Weights of a small image-text matching model: fusion encoder norm layernorm.
Rows from block 4 of the image encoder of a small image-text matching model, named by matrix and row number. Rows with one number belong to one neuron. Each number is 50 + 15 x the weight over its row's rms, rounded and kept within 0 to 99. All counts start at 0. After the name is the row's rms in percent of the matrix's.
After each neuron's rows are labels from the 100 images, of 14976, where the neuron reaches its largest size: "strongest on" is what is common among them. Only what is clearly more common there than usual is listed. The data: made-up ball-and-stick molecule models.
# gate: MLP gate (encoder.blocks.4.mlp.gate.weight, 256x128), inputs 0-127
# fc1: MLP up (encoder.blocks.4.mlp.fc1.weight, 256x128), inputs 0-127
# fc2: MLP down (encoder.blocks.4.mlp.fc2.weight, 128x256, transposed), outputs 0-127

gate.33 097:74 42 74 37 28 33 51 79 59 21 57 39 02 70 47 24 42 39 62 39 56 58 49 46 38 51 59 40 55 46 46 57 73 36 64 62 53 57 34 57 59 34 14 36 47 34 46 39 45 63 31 62 54 63 22 41 53 68 48 73 58 56 34 63 45 68 35 19 53 48 48 49 38 35 60 65 71 58 69 32 48 40 57 50 41 34 57 39 47 69 52 46 46 37 37 51 36 53 58 48 47 55 66 77 67 66 73 60 26 46 69 26 21 52 36 74 22 55 61 56 41 45 38 55 56 62 26 82
fc1.33 094:52 63 64 46 72 59 59 48 45 39 34 16 53 70 62 47 58 51 61 72 78 41 64 71 57 52 55 53 70 37 29 55 39 45 54 72 30 31 66 48 56 33 45 15 35 55 65 31 46 40 59 35 52 58 63 84 54 34 20 44 58 51 75 20 67 34 48 46 36 53 57 40 59 48 32 45 77 71 58 66 43 69 46 56 50 68 29 62 45 85 50 44 54 22 42 47 60 56 36 54 50 60 79 40 51 57 57 43 62 58 25 66 83 77 69 61 50 38 27 49 41 53 52 38 67 76 32 36
fc2.33 091:30 49 55 52 38 58 40 50 72 70 54 29 64 32 67 16 64 45 45 58 57 52 72 71 40 46 69 25 51 55 35 55 71 47 53 56 49 66 50 48 35 24 24 58 68 41 47 36 48 35 56 16 55 83 45 40 70 52 50 13 32 60 52 53 46 49 64 75 53 48 48 52 87 42 70 38 56 40 48 36 70 73 67 31 58 39 50 36 55 41 35 42 51 43 48 26 61 45 50 37 55 13 40 36 54 67 61 62 53 60 11 69 69 73 60 41 54 52 24 50 41 18 52 42 70 50 43 45
strongest on: purple ball; space-filling

gate.148 091:35 63 43 40 22 53 48 59 41 55 40 56 34 40 69 31 52 28 53 42 57 69 69 79 39 43 66 52 71 30 62 81 56 44 56 39 34 71 52 77 38 43 43 75 66 43 34 51 37 53 45 44 23 27 39 67 61 48 42 68 33 60 41 52 57 52 31 69 40 31 55 56 18 42 56 67 27 48 38 84 56 52 70 65 55 48 59 49 20 42 72 51 39 46 61 43 65 43 55 47 56 59 11 63 37 58 41 44 39 47 63 37 33 63 66 62 40 70 67 34 15 50 36 45 52 11 26 61
fc1.148 090:59 31 43 43 51 40 59 37 48 24 62 37 44 59 29 59 82 70 80 54 57 39 45 59 54 55 30 39 47 63 42 31 80 33 35 48 57 36 19 29 37 61 67 28 51 59 71 48 66 41 44 67 58 65 77 51 48 43 65 54 60 43 61 61 29 52 50 44 56 30 77 48 54 42 48 70 59 28 46 49 47 49 25 58 28 17 57 79 67 42 44 46 11 20 40 22 48 53 67 81 45 58 69 54 52 66 58 49 48 59 51 56 59 50 77 61 66 46 52 58 51 29 25 65 58 79 55 57
fc2.148 091:21 48 26 47 63 61 47 68 69 58 58 31 13 12 50 45 70 45 57 44 25 43 72 43 23 59 66 24 21 30 62 50 50 47 47 44 32 41 36 53 52 48 39 60 54 80 30 61 12 47 44 57 36 56 28 48 21 55 48 45 35 51 35 60 45 70 45 70 36 52 47 69 44 53 60 59 44 25 72 77 71 52 50 48 67 75 50 39 41 31 33 44 35 31 40 53 39 41 51 57 67 53 45 52 46 60 42 39 65 36 63 49 41 59 53 44 61 63 40 82 54 27 32 60 24 40 23 63
strongest on: green ball; space-filling

gate.150 104:56 51 32 28 62 25 40 49 44 40 47 72 19 47 59 61 51 56 55 25 48 62 57 56 45 76 52 67 77 40 57 43 41 61 74 61 57 56 78 52 48 45 25 09 53 66 11 54 53 63 43 68 34 53 34 52 44 40 35 21 17 55 37 41 52 59 50 63 40 53 68 69 52 30 46 42 40 25 43 42 41 43 45 16 23 60 52 70 52 33 35 55 41 38 32 30 89 58 53 53 44 60 31 59 33 57 29 47 34 69 54 42 48 25 60 36 50 14 58 46 61 50 51 48 66 58 59 45
fc1.150 112:58 50 60 68 33 48 95 50 59 52 60 56 57 44 66 64 45 32 63 57 33 29 64 54 39 61 39 55 22 32 52 24 23 44 52 55 48 38 39 41 49 20 44 17 59 58 50 26 51 59 92 48 54 69 49 73 33 26 46 33 51 59 53 83 29 47 49 65 68 38 60 69 79 54 46 44 78 36 62 52 64 40 45 65 64 41 45 69 52 61 50 66 46 57 70 23 50 45 37 39 51 60 95 56 50 40 43 77 59 58 34 49 54 53 55 45 50 68 65 49 31 66 21 47 39 43 49 41
fc2.150 115:73 38 66 67 42 18 75 43 46 34 35 41 42 31 56 36 38 70 38 47 46 64 40 37 64 53 50 66 45 54 72 70 37 29 41 61 69 63 41 70 49 71 37 63 55 73 65 42 49 39 36 55 53 68 74 44 86 46 59 63 75 32 40 57 47 32 26 52 31 30 51 45 52 39 15 41 42 44 76 63 43 69 28 41 42 48 82 41 58 52 51 56 46 38 49 46 51 40 75 65 61 69 46 79 40 44 29 28 47 70 37 47 51 25 87 76 69 55 37 69 38 63 38 47 45 45 42 47
strongest on: purple ball; space-filling

gate.75 096:38 82 17 65 40 71 67 82 25 32 46 50 38 42 69 36 22 39 79 53 51 45 37 61 23 71 99 65 61 44 11 27 67 48 47 52 42 55 51 41 24 68 54 63 45 40 40 64 43 58 38 37 29 50 47 27 46 44 47 44 47 57 47 48 32 51 68 57 54 45 42 49 63 34 78 44 53 54 57 47 57 37 34 50 53 41 42 64 43 38 37 56 32 46 66 48 53 53 36 61 44 35 46 75 66 38 23 49 54 47 79 60 22 67 40 67 66 40 51 45 50 64 47 61 26 47 40 71
fc1.75 106:36 53 46 60 49 53 59 47 55 43 39 32 47 50 35 53 16 52 63 50 46 64 55 69 63 64 51 27 43 61 54 59 43 34 63 45 25 73 65 77 34 35 56 48 48 23 38 63 12 39 26 65 27 15 48 20 50 57 48 77 37 63 57 44 63 63 55 48 71 36 40 59 30 44 58 48 48 62 62 37 43 50 57 51 72 24 34 20 74 63 61 51 38 42 60 31 41 29 54 58 27 27 35 33 49 53 72 48 44 41 68 27 47 80 71 61 65 65 77 37 47 51 29 48 44 42 22 67
fc2.75 096:51 48 59 66 71 64 61 56 63 46 46 46 50 58 42 58 63 42 49 51 56 76 75 27 33 46 61 52 56 50 29 85 44 59 52 27 65 30 70 74 55 65 40 43 66 52 55 42 27 60 45 42 50 36 32 68 32 56 32 62 53 45 10 41 94 27 68 49 57 37 59 50 66 77 81 31 61 42 37 59 50 53 51 47 40 53 37 35 48 60 71 39 50 77 46 78 60 38 74 47 27 49 51 33 68 80 50 46 29 44 51 59 72 31 23 24 45 67 38 51 53 41 57 23 59 59 46 57
strongest on: space-filling; dark backdrop; blue ball

gate.98 095:50 72 52 24 59 54 21 67 41 41 57 62 69 47 46 28 65 49 58 62 67 73 29 44 57 53 45 63 45 56 45 36 47 48 48 53 50 54 37 43 60 47 45 60 48 25 21 52 79 46 34 64 48 43 33 48 36 23 35 68 42 44 51 46 67 29 66 70 00 64 38 61 73 47 43 34 40 41 46 43 61 52 21 30 40 63 50 51 62 43 42 56 62 54 14 42 64 35 57 57 54 47 63 22 34 74 23 49 42 50 21 51 42 69 60 50 42 77 36 60 78 31 57 37 48 88 63 55
fc1.98 086:68 47 35 52 56 43 50 41 36 60 38 45 31 58 74 64 45 43 55 37 48 79 72 66 54 66 59 64 55 56 58 24 48 46 05 65 56 40 53 51 22 55 75 52 70 72 68 44 27 61 52 58 49 64 41 75 63 58 59 29 40 80 47 55 34 63 60 47 74 33 80 63 46 50 55 35 59 81 63 35 58 63 68 55 25 59 58 67 48 29 55 44 44 70 49 58 74 59 67 26 73 62 17 45 57 51 56 76 55 74 45 49 54 43 59 27 45 48 54 41 66 40 46 48 12 40 70 43
fc2.98 099:48 36 54 49 57 49 44 68 65 42 72 29 32 26 72 65 59 47 51 45 47 32 52 53 35 49 61 46 62 35 41 64 37 69 73 25 63 65 33 51 66 33 46 42 17 38 46 45 22 37 50 42 37 50 38 28 44 65 50 57 23 36 72 54 58 46 42 30 50 37 61 23 38 36 55 75 53 79 77 66 38 35 57 50 60 55 55 53 54 44 56 46 77 73 60 94 47 58 66 25 53 32 15 37 55 48 57 49 62 45 50 54 45 69 33 59 58 64 23 55 45 29 65 47 77 11 45 41
strongest on: space-filling

gate.161 097:39 27 26 48 53 83 34 47 82 31 75 45 32 55 42 67 47 35 32 50 49 39 63 49 68 57 44 36 72 68 52 49 47 50 25 73 39 39 29 41 46 36 61 54 75 32 42 40 59 32 48 56 53 48 68 74 60 53 20 39 37 38 48 57 39 40 27 59 36 53 48 57 34 20 75 27 82 40 31 53 32 41 76 54 33 14 49 66 87 43 30 37 47 60 49 50 69 55 70 74 56 43 51 29 63 71 46 49 56 41 33 74 75 42 51 60 57 57 58 54 58 55 42 41 51 50 41 69
fc1.161 109:53 49 54 37 37 87 74 45 44 53 62 20 67 60 50 67 53 43 79 42 50 39 71 45 71 48 29 27 36 45 40 41 51 48 37 32 60 53 42 87 45 77 32 51 38 70 69 50 33 18 67 57 84 48 54 40 38 55 53 26 34 40 38 43 56 62 59 38 67 59 54 45 83 20 59 33 40 49 49 31 77 59 30 54 35 36 46 40 46 54 50 69 52 48 36 53 55 53 44 60 26 45 63 70 37 27 24 29 69 23 61 51 55 57 74 69 54 63 53 33 34 55 51 67 54 29 58 37
fc2.161 095:45 67 37 54 92 46 52 29 62 19 48 75 44 39 39 45 30 47 61 48 63 67 41 47 45 69 32 28 62 47 54 28 61 73 49 61 42 30 45 59 52 50 42 35 56 36 34 64 68 51 38 45 58 41 37 72 78 47 34 29 28 62 65 40 45 36 58 52 61 71 57 14 63 22 50 58 61 93 27 52 41 49 32 53 52 36 24 53 48 47 72 62 64 67 65 56 68 48 40 62 57 35 19 37 45 70 59 51 24 55 59 65 29 56 54 37 26 55 38 53 68 39 75 67 41 57 66 42
strongest on: green ball

gate.21 101:59 53 39 75 45 46 55 62 36 66 48 25 57 68 37 33 57 21 61 41 38 41 52 31 64 57 57 51 64 10 23 58 55 72 48 62 52 39 34 73 34 49 36 52 40 52 53 39 25 50 55 62 23 48 37 62 35 49 31 42 38 31 26 38 57 18 48 58 50 39 50 29 56 52 35 28 33 74 39 45 70 24 28 42 34 44 41 41 52 59 48 48 57 41 27 61 74 40 49 34 42 35 54 52 59 49 66 27 73 79 63 28 19 64 19 22 49 63 42 46 33 35 39 42 21 44 40 51
fc1.21 098:52 48 74 40 46 21 30 50 49 35 58 34 29 38 54 40 68 53 34 56 51 29 57 61 63 59 45 58 55 44 32 52 39 38 46 40 80 40 38 33 24 40 65 62 37 37 67 26 60 48 55 68 27 34 50 63 24 85 49 33 79 53 52 55 44 28 56 52 59 47 64 69 53 69 54 51 25 75 28 62 58 56 35 56 70 67 55 47 41 45 55 46 58 72 17 65 28 39 39 48 95 43 44 68 43 34 61 36 66 34 34 36 39 30 47 41 44 47 56 63 50 40 13 47 61 74 43 27
fc2.21 109:53 66 62 60 35 49 48 19 40 43 32 53 74 77 77 54 43 60 75 48 58 67 41 57 40 46 36 53 62 58 84 43 38 32 55 39 39 57 56 35 66 38 46 45 32 61 39 72 53 66 45 52 63 31 24 87 49 46 32 36 47 54 40 54 56 55 30 34 49 61 75 61 68 38 71 38 56 58 57 35 59 48 33 51 67 37 56 27 61 40 70 78 44 45 30 45 58 42 21 98 44 52 40 38 66 11 42 30 50 55 66 51 40 24 56 56 31 47 36 43 38 38 33 57 44 54 80 46
strongest on: purple ball; space-filling

gate.42 091:70 51 50 32 64 56 00 44 38 68 62 54 43 38 09 63 57 52 52 53 59 37 24 63 60 26 59 54 49 49 45 76 56 77 18 30 54 25 50 45 62 30 44 48 67 44 18 70 49 53 45 36 59 71 66 58 37 52 48 47 61 43 33 53 71 46 65 19 28 51 51 47 43 74 70 51 63 40 53 53 59 44 61 34 51 59 47 50 86 28 19 28 65 37 35 48 63 53 77 45 22 49 54 66 56 36 53 27 44 53 58 53 54 49 45 56 44 42 56 54 47 74 51 45 37 68 48 52
fc1.42 099:44 41 64 52 35 40 60 59 68 30 65 28 65 30 46 45 18 59 47 55 38 24 36 36 67 67 73 58 53 37 34 68 60 59 47 46 17 65 73 52 42 52 40 45 27 48 66 08 23 34 41 85 36 49 45 57 42 51 41 51 48 44 42 60 56 53 66 57 38 58 53 71 65 79 39 17 37 44 76 50 69 39 51 48 84 45 63 49 50 65 38 62 62 75 36 28 41 56 39 39 50 29 61 46 66 53 43 36 68 68 31 30 63 35 29 40 29 47 56 67 64 41 54 32 53 63 57 29
fc2.42 094:31 64 56 76 59 29 47 64 66 27 56 41 58 49 40 36 62 22 64 55 53 41 35 35 49 39 48 32 56 37 40 61 58 27 44 76 23 28 31 48 39 68 28 60 59 45 81 56 55 59 38 75 48 59 65 42 51 46 39 50 72 15 38 50 42 38 12 61 29 49 56 59 26 73 54 27 42 49 65 34 48 62 38 60 79 43 41 29 42 73 42 55 31 49 33 50 23 37 69 45 14 62 69 38 55 65 64 38 65 57 44 52 57 42 42 31 56 55 63 70 57 47 56 23 26 69 51 45
strongest on: purple ball

gate.102 109:61 36 31 52 36 48 56 38 19 54 68 53 48 25 73 42 48 60 43 46 45 83 60 33 58 63 47 11 71 54 25 45 40 62 25 62 55 64 66 27 55 54 64 57 52 55 57 30 42 44 84 15 25 45 64 65 35 39 70 43 41 38 85 49 51 53 49 57 42 50 45 31 44 39 55 35 41 34 41 50 57 35 31 51 59 48 63 46 40 30 78 65 33 42 51 36 30 44 60 53 55 71 42 54 78 41 81 76 42 36 30 57 39 52 63 46 81 65 43 57 40 64 86 47 66 44 44 51
fc1.102 096:59 47 67 45 41 54 64 23 58 63 52 64 56 41 30 60 51 75 51 54 72 48 28 55 60 71 73 38 40 48 56 55 38 75 48 36 34 69 44 23 77 57 51 55 67 70 46 06 22 43 47 41 50 59 37 60 51 69 72 20 50 41 45 38 72 54 53 52 31 58 34 24 61 52 41 37 36 40 24 55 47 51 28 64 40 85 76 57 61 62 53 69 70 45 17 37 50 41 39 48 77 51 51 35 65 51 31 65 43 54 69 67 45 52 52 43 56 25 31 71 77 34 54 64 63 62 70 42
fc2.102 099:65 48 66 71 34 58 60 40 62 43 68 31 90 54 55 51 36 36 56 64 52 49 43 64 44 51 56 34 64 54 47 72 67 85 31 43 63 21 69 68 64 63 37 47 66 22 35 51 69 45 74 30 36 49 50 44 78 37 54 28 61 35 27 33 67 38 32 32 50 43 55 40 62 56 37 34 53 57 56 31 43 65 33 58 46 40 49 66 47 40 44 51 61 73 40 55 63 57 51 63 24 52 57 74 44 58 74 65 57 86 38 81 87 35 64 28 53 63 71 35 49 47 50 24 54 56 34 43
strongest on: green ball; space-filling

gate.191 093:47 59 64 31 35 49 46 67 31 42 45 50 45 58 50 47 54 65 48 33 36 51 60 40 40 66 49 38 66 29 39 44 76 54 34 46 36 61 46 28 66 43 50 70 54 41 49 46 41 27 64 40 69 55 38 11 55 35 56 32 45 37 45 40 43 26 31 68 39 64 58 58 53 40 68 54 59 52 38 25 44 51 51 64 15 67 29 66 48 35 46 61 59 53 78 53 21 30 24 35 14 73 10 25 54 52 49 76 66 63 47 79 49 62 43 39 72 66 44 28 50 50 62 68 79 50 53 68
fc1.191 104:48 62 60 65 64 35 34 38 66 33 48 66 52 59 42 82 50 44 47 66 36 57 44 26 47 52 53 76 31 56 71 33 64 35 31 59 58 49 70 52 28 52 32 29 73 78 37 67 57 74 53 52 81 65 50 83 71 58 58 39 37 44 20 27 47 45 49 73 67 62 34 60 37 62 53 21 55 59 54 48 62 57 58 57 43 58 62 64 58 64 45 39 59 63 63 30 50 63 78 35 53 80 45 53 65 52 32 59 31 47 73 32 64 15 48 27 55 38 47 25 76 52 46 59 58 56 66 25
fc2.191 098:66 61 27 56 38 52 46 27 53 62 34 22 69 73 34 59 21 55 56 47 73 46 45 45 55 63 31 64 61 43 58 41 82 48 46 60 41 50 58 61 75 61 52 30 32 56 71 44 59 51 60 41 59 57 85 52 87 53 46 33 57 27 43 46 57 45 43 21 57 68 51 45 63 62 52 36 37 38 46 40 89 53 29 60 53 34 21 38 50 60 66 81 77 53 51 63 94 62 48 42 46 34 55 49 20 56 23 44 47 70 25 49 58 39 42 60 43 42 25 65 50 47 43 50 50 30 52 50
strongest on: green ball; space-filling

gate.129 094:52 23 46 45 59 49 66 82 33 41 75 59 59 47 38 59 55 49 48 63 53 72 26 40 44 40 37 54 46 62 42 27 39 30 50 53 66 40 71 69 58 41 48 69 71 37 64 53 58 59 50 51 41 45 44 65 49 35 49 66 29 61 46 48 57 50 64 40 35 38 72 63 67 46 97 89 46 69 56 59 72 82 51 33 47 63 32 54 42 69 74 26 30 36 54 41 68 66 52 61 69 35 29 23 32 55 36 71 55 15 62 66 50 46 48 67 53 67 56 47 42 24 68 80 42 51 66 52
fc1.129 088:98 24 43 40 60 46 88 46 24 52 59 23 46 55 64 52 51 61 54 32 43 60 45 49 19 53 56 65 59 62 74 45 65 50 25 49 59 53 54 39 40 48 58 50 62 32 59 56 58 50 38 70 40 55 12 58 44 54 40 38 46 56 56 24 42 49 57 43 47 37 67 40 60 56 55 48 88 54 72 74 51 69 49 46 24 31 47 38 60 47 62 63 32 63 54 36 41 49 40 26 54 48 53 35 65 61 27 48 69 72 29 74 40 59 27 33 52 54 76 71 62 75 71 57 36 38 61 75
fc2.129 093:17 21 65 53 48 34 51 20 56 47 37 54 91 61 40 45 43 43 80 72 43 25 61 42 30 70 51 38 58 45 48 57 50 41 75 61 20 59 39 58 38 42 54 46 40 35 36 58 40 29 56 48 58 44 60 24 34 58 51 70 29 45 68 45 30 39 32 56 63 45 31 42 37 49 30 74 60 54 33 56 49 31 45 55 43 56 46 64 69 54 38 69 68 32 45 60 19 45 64 83 53 28 59 41 42 45 71 44 37 64 71 49 75 54 21 64 36 39 36 60 27 30 77 46 57 61 44 39
strongest on: purple ball

gate.240 097:47 53 73 42 75 17 37 39 65 87 77 38 57 50 25 47 65 55 64 72 37 62 50 49 52 55 54 55 49 38 40 51 59 60 39 45 74 40 72 64 47 65 45 39 53 33 33 46 66 46 52 11 51 68 64 75 74 54 46 53 38 76 32 40 39 49 71 60 72 56 68 41 50 45 34 46 69 69 55 31 45 25 33 49 57 65 58 53 30 40 64 39 70 20 58 48 42 31 41 60 63 51 36 52 53 47 43 55 53 58 57 35 80 22 39 27 55 55 55 48 38 32 86 45 73 82 25 53
fc1.240 084:54 36 21 46 40 46 72 45 64 57 63 59 60 38 57 35 58 28 45 37 39 70 68 46 39 55 40 59 63 75 36 67 57 46 53 39 41 39 34 38 16 43 45 58 57 56 72 39 84 37 34 81 86 61 29 54 56 43 74 75 38 58 64 36 60 44 40 35 38 46 38 51 50 39 67 64 14 44 49 47 34 47 53 56 31 14 40 59 42 59 52 37 67 58 76 29 21 54 72 41 66 68 35 54 57 45 10 26 35 49 62 57 29 40 55 62 37 46 67 34 48 45 44 41 64 46 52 34
fc2.240 095:34 62 33 55 58 36 41 49 53 40 50 50 74 69 61 38 42 69 47 46 40 58 55 63 49 52 40 33 34 53 67 47 62 24 40 64 51 20 40 36 24 70 35 44 47 58 40 64 60 44 57 40 75 72 49 65 56 75 47 73 29 43 51 48 73 54 20 17 33 57 65 39 86 57 50 37 38 47 47 50 29 56 43 82 69 52 67 31 65 47 40 51 58 49 56 50 26 47 49 82 66 63 46 63 76 59 38 47 52 23 58 63 31 78 33 47 58 50 54 56 50 59 65 34 98 74 43 71
strongest on: green ball; dark backdrop; space-filling

gate.231 090:61 63 76 71 72 65 28 56 35 75 71 60 26 60 28 64 39 68 32 44 46 23 55 29 66 63 43 51 53 48 46 68 40 53 40 44 52 60 33 80 63 49 34 49 68 64 52 55 49 49 63 55 54 66 88 65 54 42 36 71 68 50 67 52 36 26 45 77 58 51 09 45 51 64 39 67 31 54 77 60 47 73 52 68 39 29 31 55 49 54 37 56 37 38 50 47 49 33 38 27 42 57 36 61 48 61 31 43 40 56 30 44 52 48 53 47 59 53 41 49 49 45 41 08 85 64 56 17
fc1.231 088:56 37 62 55 36 50 32 52 42 45 38 39 51 72 37 46 30 45 66 29 51 65 39 65 70 45 58 37 34 31 52 50 65 66 40 47 83 58 19 38 64 95 37 54 35 69 39 32 15 73 67 56 65 79 39 42 53 45 56 47 48 52 56 90 47 32 81 41 58 62 37 21 57 40 69 57 27 36 69 48 55 66 51 61 56 47 62 41 63 57 22 57 57 68 54 74 58 58 55 35 51 76 60 29 69 38 62 71 57 63 48 64 43 30 31 47 51 52 54 69 70 30 53 49 31 49 59 48
fc2.231 107:77 57 54 21 51 19 57 48 58 73 54 32 38 61 38 68 54 44 68 45 47 64 39 57 67 48 71 51 63 55 38 73 39 29 64 65 19 33 53 56 51 30 17 25 32 45 57 25 42 52 66 54 71 39 42 63 37 53 50 61 41 35 53 67 49 37 73 50 68 43 69 58 40 52 31 38 21 77 35 47 34 39 29 49 38 38 82 58 59 32 58 23 52 46 41 76 33 51 55 34 45 60 37 38 40 60 38 48 75 58 64 83 42 70 58 63 71 56 74 58 31 56 71 66 41 37 40 57
strongest on: green ball; space-filling

gate.203 100:51 41 60 57 29 42 58 61 47 39 46 37 63 46 26 55 57 64 59 42 38 43 52 41 54 63 33 69 35 57 25 59 36 64 86 40 53 66 43 62 27 56 67 68 36 50 46 72 47 64 40 45 46 40 73 64 33 25 50 51 59 45 80 59 87 21 43 50 45 23 49 53 61 36 49 63 50 40 38 87 53 63 34 50 69 68 17 49 70 51 65 49 24 65 70 27 46 39 49 61 70 56 38 69 41 13 41 71 44 32 58 47 59 57 58 50 67 17 59 36 61 46 40 64 63 36 44 19
fc1.203 103:23 56 41 55 38 32 51 58 48 80 40 45 71 49 70 45 57 71 40 99 23 27 36 31 29 56 41 67 50 34 15 45 76 38 50 51 12 35 53 82 57 31 45 74 38 58 52 61 26 40 73 45 54 31 47 41 32 36 45 38 37 54 38 54 44 38 41 49 50 34 66 51 75 41 49 53 57 40 46 43 38 65 24 58 55 53 43 60 48 53 71 62 61 69 46 63 47 40 51 65 53 31 72 80 56 46 33 15 46 58 72 60 29 46 43 58 61 41 46 52 58 59 86 55 61 50 50 54
fc2.203 099:60 57 54 56 45 41 66 36 15 36 51 89 32 72 64 49 59 60 22 52 43 44 35 44 59 53 28 94 46 64 52 51 37 67 51 53 57 50 35 32 44 54 72 49 49 53 33 57 47 53 57 63 62 44 68 50 57 50 68 52 55 57 23 35 78 34 64 46 39 46 62 82 60 65 56 35 30 20 69 21 33 45 65 46 48 30 74 57 30 75 75 46 39 65 50 52 27 40 20 52 61 56 43 40 79 51 48 36 54 43 52 29 51 22 80 67 53 26 68 44 44 66 40 48 50 48 56 42
strongest on: purple ball; space-filling

gate.223 115:48 61 08 27 45 52 63 19 49 76 40 32 68 49 38 50 38 80 37 47 33 51 32 35 70 51 34 62 57 43 42 63 44 46 62 31 59 37 42 37 72 87 39 54 58 48 57 35 47 53 63 43 54 41 53 25 60 36 54 31 51 56 38 73 50 42 74 34 66 75 49 53 49 52 52 75 54 26 64 54 34 55 54 72 32 44 36 51 39 28 44 47 20 63 38 46 61 82 68 48 58 34 67 55 73 62 57 60 55 32 56 61 61 40 65 75 52 53 79 21 81 57 45 37 62 61 69 65
fc1.223 113:41 42 55 51 58 51 53 63 46 61 42 25 40 61 05 70 77 59 59 68 56 63 46 45 28 41 73 57 42 48 40 72 53 68 61 52 12 30 57 43 34 37 40 34 26 62 60 66 47 66 43 68 59 48 62 76 52 61 42 32 70 78 72 39 44 49 42 54 37 41 39 62 52 21 46 80 45 42 63 56 50 76 61 52 46 40 39 49 38 51 42 29 61 71 64 44 32 51 73 58 52 76 20 52 51 54 47 50 35 57 54 58 71 52 76 54 18 23 48 61 64 75 88 56 59 46 39 46
fc2.223 100:50 70 63 34 63 69 31 76 36 46 59 73 11 47 26 58 61 51 62 46 52 58 41 61 32 63 75 50 21 57 63 45 45 62 33 47 46 56 42 71 51 40 80 45 58 84 44 35 25 50 66 54 54 60 53 68 72 78 48 62 20 38 63 60 84 67 53 53 48 48 45 39 80 13 57 43 64 67 58 06 61 59 44 33 40 63 58 59 59 51 59 26 56 37 61 49 58 36 60 59 68 53 30 45 52 69 60 53 52 54 57 48 40 28 63 61 52 37 58 74 33 37 67 63 66 48 40 48
strongest on: purple ball; space-filling; balls: three

gate.194 109:39 56 81 35 49 49 28 42 56 58 74 45 22 62 33 81 18 33 33 21 70 22 61 42 35 52 54 15 85 32 51 55 22 84 60 47 30 73 51 52 61 44 59 51 45 40 45 52 50 44 66 29 40 46 52 47 36 39 51 45 46 66 22 51 53 68 47 50 43 41 65 56 58 58 40 44 74 38 40 67 36 44 40 37 55 43 63 58 82 39 46 61 53 37 69 65 54 85 35 50 31 54 30 55 46 45 62 33 45 55 45 74 62 54 28 67 29 44 46 45 64 52 72 49 71 52 73 46
fc1.194 092:63 29 55 39 49 28 67 45 69 34 50 58 51 67 35 30 63 53 44 77 53 48 42 42 66 31 46 75 27 44 50 42 20 51 69 51 74 38 59 51 47 84 50 47 38 64 29 76 52 45 58 70 36 47 63 42 58 44 41 66 65 47 38 48 62 55 32 32 73 72 47 40 22 25 46 88 70 22 53 55 50 48 63 45 73 45 53 47 60 40 54 48 65 24 39 63 53 30 68 56 30 51 49 21 46 30 57 38 67 30 38 20 27 50 49 27 42 52 43 78 32 52 40 42 58 44 21 55
fc2.194 098:41 51 67 26 39 52 45 53 19 38 75 44 25 45 49 53 68 63 17 31 47 37 68 37 61 46 56 76 43 40 37 72 56 53 71 09 49 84 74 49 71 36 37 48 41 79 41 52 24 38 33 44 16 64 48 28 57 38 53 45 20 68 71 38 55 53 64 54 70 34 39 43 48 62 34 63 75 69 55 41 57 60 43 49 46 57 58 59 59 40 43 51 63 30 50 56 80 70 46 54 78 64 47 58 43 40 72 50 31 57 37 55 67 30 45 71 28 40 35 36 44 58 48 63 40 60 50 40
strongest on: dark backdrop; space-filling

gate.76 094:48 40 40 39 31 51 53 85 44 59 41 35 17 35 29 48 34 41 59 55 25 49 36 51 59 53 61 72 52 25 32 42 43 63 49 58 57 53 41 39 40 65 45 25 41 45 61 65 41 41 44 20 21 50 65 52 48 40 34 51 55 40 60 36 77 44 44 58 53 79 80 38 48 64 57 52 19 34 59 68 38 50 68 42 64 46 63 50 62 32 53 34 76 27 70 57 47 23 46 73 43 67 38 55 60 42 55 53 20 25 38 20 70 33 63 68 71 43 63 65 12 53 47 54 42 67 66 43
fc1.76 109:30 63 55 16 27 57 61 46 55 46 56 37 77 69 43 66 41 27 45 72 63 50 64 67 69 47 51 52 62 58 46 45 32 38 58 24 28 88 72 46 59 47 43 57 51 59 57 35 43 50 40 64 34 39 59 48 56 66 33 28 44 48 60 61 56 28 40 41 53 53 52 37 55 69 45 39 31 60 48 42 88 54 45 27 48 32 66 43 44 46 61 66 11 47 28 42 54 39 32 43 58 55 52 30 72 31 47 36 67 43 38 40 33 30 65 07 35 20 31 55 51 69 30 66 53 34 71 63
fc2.76 116:60 42 48 60 57 59 65 24 76 43 27 21 52 58 55 62 42 36 58 72 48 64 85 61 42 35 58 27 70 48 80 70 43 52 42 35 29 44 52 41 41 55 46 53 23 31 36 54 51 24 44 29 67 56 46 49 16 59 40 33 59 47 37 38 46 15 47 48 48 56 70 48 75 63 87 51 67 53 50 27 61 21 52 69 23 64 53 63 58 56 52 34 64 61 39 60 79 38 48 64 21 57 71 40 55 62 37 48 54 63 50 34 37 62 59 26 56 55 25 39 29 46 70 40 51 44 47 62
strongest on: space-filling